config.toml
dataset = "simulated grey scan slices of phantoms with and without marks"
train_examples = 245000
translate = 0.12
bottleneck = "kl"
encoder_depths = [5, 5, 5]
encoder_kernel_size = 3
loss = "mse"
beta1 = 0.9
Rows from block 10 of the encoder of a small image VAE, named by matrix and row number. Each number is 128 + 32 x the weight over its row's rms, rounded and kept within 0 to 255. All counts start at 0. Numbers have three digits each.
After each channel's rows are labels from the 100 images, of 14848, where the channel reaches its highest value: "strongest on" is what is common among them. Only what is clearly more common there than usual is listed. The data: simulated grey scan slices of phantoms with and without marks.
# conv: 3x3 conv (encoder.blocks.10.conv.weight, 192x112x3x3, each kernel summed), inputs 56-111

conv.4:105082112102161144110085049164105162164124144155125108073111152048130116133120091106087136177122162141189127134081141153154113117108122124080106099149152116113151107132
strongest on: noisy

conv.167:080128088196142081190106057110099158155107150108135175128198163139136141150105093097124114172173053150172116105081134137087098142212148127164156176115137151087104141103
strongest on: dark spot

conv.150:124129086111170122165126179107165137122108135067137139066142119161144176104128237140121113079153111153205106099106109115123072117134129163152128154145162121107124134120
strongest on: limb; ring

conv.130:099170150067136075130109143146122099115097164098106100109133131095123115120171161105151169106146149088125080115152104137141084109058123133098098113141100175113126073103
strongest on: head

conv.117:153105142115155125106151116138122103105121152083117098152117082124123168131130231120042097166175123077078110115161162114138107096072070150090117127179118076136100112148
strongest on: chest

conv.118:142162080126113079133113164135137147139107169081114114159157155099129207092117138075172113102077091137123145136100125116078173122208111122119131091083168126115143132114
strongest on: limb; bright spot

conv.10:172148083131107105084116069113153099108114108139085105133172126071094092153081124103130104138113165096106086100112079208111129137132122109113085137194134149074196088074
strongest on: head

conv.15:189130061099135141050131095134118094110127145106116009089098123107100099164096126140115131129123150131134121106054033130155095134060142091134106139122139125142150137118
strongest on: head

conv.64:143062150151130146126081125098168133125106131054111173126056112109152204124147130115122120159125074146205155108111124060152146123179118120131093155159125112153105128121
strongest on: limb; dark spot

conv.60:106146141178148114150142080100078120109144126126110117084160181080089109140134024098103132117094130133127114089092115130128138176097128070154115082173130063129080098073
strongest on: head

conv.73:225072104116100158111115117121153130153124133132145142178175080159093109121107165109137073149185125100126184138117121147133155146118139073088139130124099130094121215064
strongest on: chest

conv.1:171173077148106152167129126122121148062138105124103147115099106127095131148143097144109080120141125106107155159153087192153116122146116139177154146127138062119100181121
strongest on: limb

conv.24:147118114087169162160103159136137155121135195125093059142179126122104161077184150141109133117109100116095078152132098133140170128142130117099122107147158166078101128085
strongest on: limb

conv.178:045143137114105110117162098176125193131090134179119061167129136135147146129106079156169158163086082138128205110133094165109145158193103078129184148100121087124129117180
strongest on: side: right half; belly

conv.37:176088106101117170113168068154128105171110147133194105160150150181163159158116153159160160135156121115111171112121084123152132162091112125132177171144149131123164128100
strongest on: dark spot

conv.109:061127142094114174124156077148104148108163099097072060156136173080108098090121144159130114132123112122099142135067142159107169137141125131137152154156170127125149100122
strongest on: belly

conv.92:134136095082171112149138107115118095128072127069165088104111125147110119169108166129102109221128189133159172134131080091143099133073132096155090117133149099148135159204
strongest on: dark spot

conv.160:134171127114110101077163088115130087113193113161067185108129114049088092078128119155135133128144100144117147144067079088113155169189196109123132124141134107189147146151
strongest on: limb

conv.54:119185080120114120132121083157090126150112126131138182167139108096142145141127109076164145126175127136088130090088037157136105139076181126133129129104096156165152098100
strongest on: chest

conv.119:148139130162191109127182130078165115118100124173123226155142073113149133102142165122124088140189189108134135122191053121181113112126139109103097154172139126133146178083
strongest on: dark spot

conv.35:112087110077163120136093131126169159112100099127143131111203094128099102181105164080104166082132093118196217113134145112077126151161153136141047120091168087125116151149
strongest on: belly

conv.123:108130108094137174097128076164143136115129177155186066143072146092096114060106099084090119108133162108086108117142083110138103140108143113096088124116126090105107148048
strongest on: belly

conv.77:097118088127157079093141176134098090122106099173101063157156145101130120138113097131174167094128137088123064116105048151202075108101121133134116122137110172117135091088
strongest on: streaks; limb

conv.190:165075098122118118125114081156094099108074096151188129110124129077110112151135121159152196124127206140138115092116175144129082176117124094148154098126130100118113138134
strongest on: chest

conv.71:097158115084114150105148115157085082112156104169101128137041097066113107094136141144116105141106160148107071170155094118118139160078155103153117111074180091139135140128
strongest on: belly

conv.169:110145177152140134073129085106074115132152204170087106100091095167076125105077153171166103145169134133088101134074099125178120161128103129084125132140136210122119198124
strongest on: chest

conv.86:203132082169122162070113153160116097124129167121105130113159132076115138102127117111182134118121131133103077110102042165176146113116212101119130129102112186143122130109
strongest on: noisy; streaks

conv.120:109163089087098114110098070127112079110175154151111233123143090074090121095155088166131159099179142132124133124090079070163146122138170131136096114160100123159115210119
strongest on: head

conv.144:145111176150108139142074101117155130154162145181127236097175052169144106162099174134070184114132151101118109129146175152152074149122151171153089090116115135086141127142
strongest on: dark spot

conv.139:074141078139128099138110113158136139110111134100106121135235155114123176083128124123101109110110056135163106103116095153110116116169151116116118089106142174094092122081
strongest on: dark spot

conv.158:129094098094163145188078123134100116123123109144192104125204180060115090095171116137135162136148157168145097113122089138135091115098196107139102090107113096128060151108
strongest on: limb

conv.137:144105138154119152123166138157124110114132171161139196179085108089183085087145151120175174122142162100116088118063127125169103116091106173131179130097088124148154093145
strongest on: belly

conv.188:081075113156093117164120025126126099123126142130129165107161209080116121132125118105159151181145135097119137084080132096106081120121131115118145120120125133087129105091
strongest on: noisy

conv.165:088113083097129096110065097125162112140168153139147108130255144099097121128091124090083132117071141151130137111105147131096137147165225101170113135126113174098110153141
strongest on: dark spot

conv.26:095139107146111147069150086143124111131133172139088116128005106092122152081144158113094082114126113132081100122182146102162144164103141115107098129102158143158175153084
strongest on: chest

conv.42:105090131120121137056109137100125125132122124134105119141086121134120121126098164144170154135118095078111087125096147128125155093142073142163097114102134145101100087108
strongest on: limb

conv.122:186068131121104155153097156164079112121071145111127074129093065107110141116118129107173061185147138189089172052160158137135178149112054105136163095071113119137108131141
strongest on: noisy

conv.25:155142133150119135112101179122166124114117136144039114075152141110130110118154087090136107184107144134134109080082166171145125084145182143130148079118148140144105156138
strongest on: dark spot; head

conv.2:111148092126098177077159099077147098101141096154095051121024077078136122117138143168088150105071131112134114166086137135136116111096131136145140178136132119141134131063
strongest on: belly

conv.112:206120179122081139122127066139142130099082153104163149110089104090128158122173139163073119102125121110104172164149129187143123135125164095139153101134121105140148151117
strongest on: chest

conv.171:189110127139119148136102087168144130108085105093164036111150066128122191149125166147157162159107155096130154074130128142126109130128063103104156057136173125083098117156
strongest on: chest

conv.90:119156136176174128109164142064094166121147157138118175087144073118163124151143144165143170184120106119135091174100120089103085103143154166126139186114111162127172173115
strongest on: bright spot

conv.170:120086111111122182143124106132187127136096109118090182133000155134136128124189150091134073180130125117115120112193143116162106117102170182118135154160168158150152152138
strongest on: head

conv.68:131134065114166117145119179146187180134096100109070134112190115136179125104139105098107075189179120137175144148123066118129143101163165168102085156103116140150163191143
strongest on: dark spot

conv.36:140114106139131113160104130094111149127139129126104180114168138123150129170123127095065098123123130176121089098046124199108100103126129143157125197120097097120127119135
strongest on: low contrast; limb

conv.50:156162166075104128118128136155130130095075075113124065156096096066121112088126149083110127125120133111145140124109098121085184086088094107155120091133111039116109094168
strongest on: low contrast

conv.59:136118196107123150129124141106091088123101083116150186090087122114115140132156119147122051156154134127125176156130104172149198134127114125124089131154168107143141218117
strongest on: head

conv.115:183096076152170173058127168110156143120103155114118057149186124132136116080134095100115125190145143106109092102082054145118114071126098129135128162083131115116206135093
strongest on: chest

conv.116:135132169071139123175117147161109136092102123092117144120080100119122138105148170101031152102168122079131110123193119155155153140128113167089126137151116206149200159169
strongest on: chest

conv.32:118099111216120115113105144132118140124121168147130170135121106150180162152115161125108099060143110137175107083084106196100119118148105162127121150106098135128163139119
strongest on: low contrast; streaks

conv.87:102140095134163118082161091139126147167124133124121111149147155092143100134145113092155126077118062104128147167106136167052133116169212125127102146060146210147149110178
strongest on: belly

conv.101:184142084124099191133125117088126125153107102085124161132200099121071114132095176094133103061181093124169178127085085097133105131095086133160136162108116092122100210085
strongest on: head

conv.155:170076118121115174093092156138103125131077127152150074141139123098073089114122103107169090090081112179114136147089112146153176169107195101129103103189133086194160225150
strongest on: belly; bright spot

conv.126:104109118091138117078131152129119142179064113154113140106088157089107158140144102077103065082152079075136155129102082137177129111101182106125099120134092213154118112059
strongest on: streaks

conv.8:188153086083132131105130111112118122136104080146154120134129100106132047138114114122128127109161102094136107141149078152181122076031130122145085105129113084134119185120
strongest on: chest

conv.114:179148090125104173069145092133132040154096131143117041132089108093125152097150137161133137078106120102057097073069101087146138125083100081145172163084111129111140105114
strongest on: chest

conv.22:070157169106135107132110136186129128125146116105122187093114131161190196107166149135176153088149083081159116115076091075104113127102108115119096118111118187105143142073
strongest on: dark spot

conv.166:117159067194135099135188133098080127157156180156089138089184141106139118109126066158172146162147146093143160072107073162189129078174154143086127170165084155151132086103
strongest on: noisy; belly

conv.28:158115098104102159107132119136120087115122172086112041128112128123105101108077164132076068159110180112071057069130116161170108107067120143081110087138109117113137147148
strongest on: chest

conv.136:113127109169129169163166138100136167119145152166089107174137148195163122091066179139140115145126129103131084060095129121137163063128132135164139115123107123134118129117
strongest on: limb; dark spot

conv.76:156066103073131124137127089120129118124125130119142141130098142140069110141156196100135095134131177154122144119188173075115117136087092139148114139095139033151146152192
strongest on: chest

conv.29:127099175145153094162148113076110164191129142158112126179059111042115079085100179111157117146142105159148159091094129143157210177154135132126119100177094097159110161124
strongest on: dark spot

conv.67:174133143105147136130167118148116110118080140130116104144108138109084131167160101122105072171175121093131165156186141143149166135139111101091147119151140084121117202093
strongest on: streaks

conv.58:168115072159116139143133133156123109144143098133108071130123163097063103129101080113102116161104109127170073151127124209158105116098177153104141125121136204119129099116
strongest on: noisy; streaks; several spots

conv.33:131146114134145056165125169096172137154155092087106176127225052064110073143135104099103130152141112137148126172073104161146113105137162137148107093108093119098155149110
strongest on: head; dark spot

conv.152:159164138143157165141143121146146141103130174126100199101056166141126150133206118092106093086117147120184173137165082103100140130177145111128129100111110080173167217141
strongest on: chest

conv.56:052115095159100071139150091130144106046085115120166136149185162086150123034209118110099104061090124148139151098078115152072127164140148126148154087137144105158168084126
strongest on: side: right half; ring

conv.110:097112095121125154182183138139176106126137119141092092174037146145130151103150086062124118138104058152137171077164160114081187143114142133116124162132125131122081093157
strongest on: side: right half; belly; several spots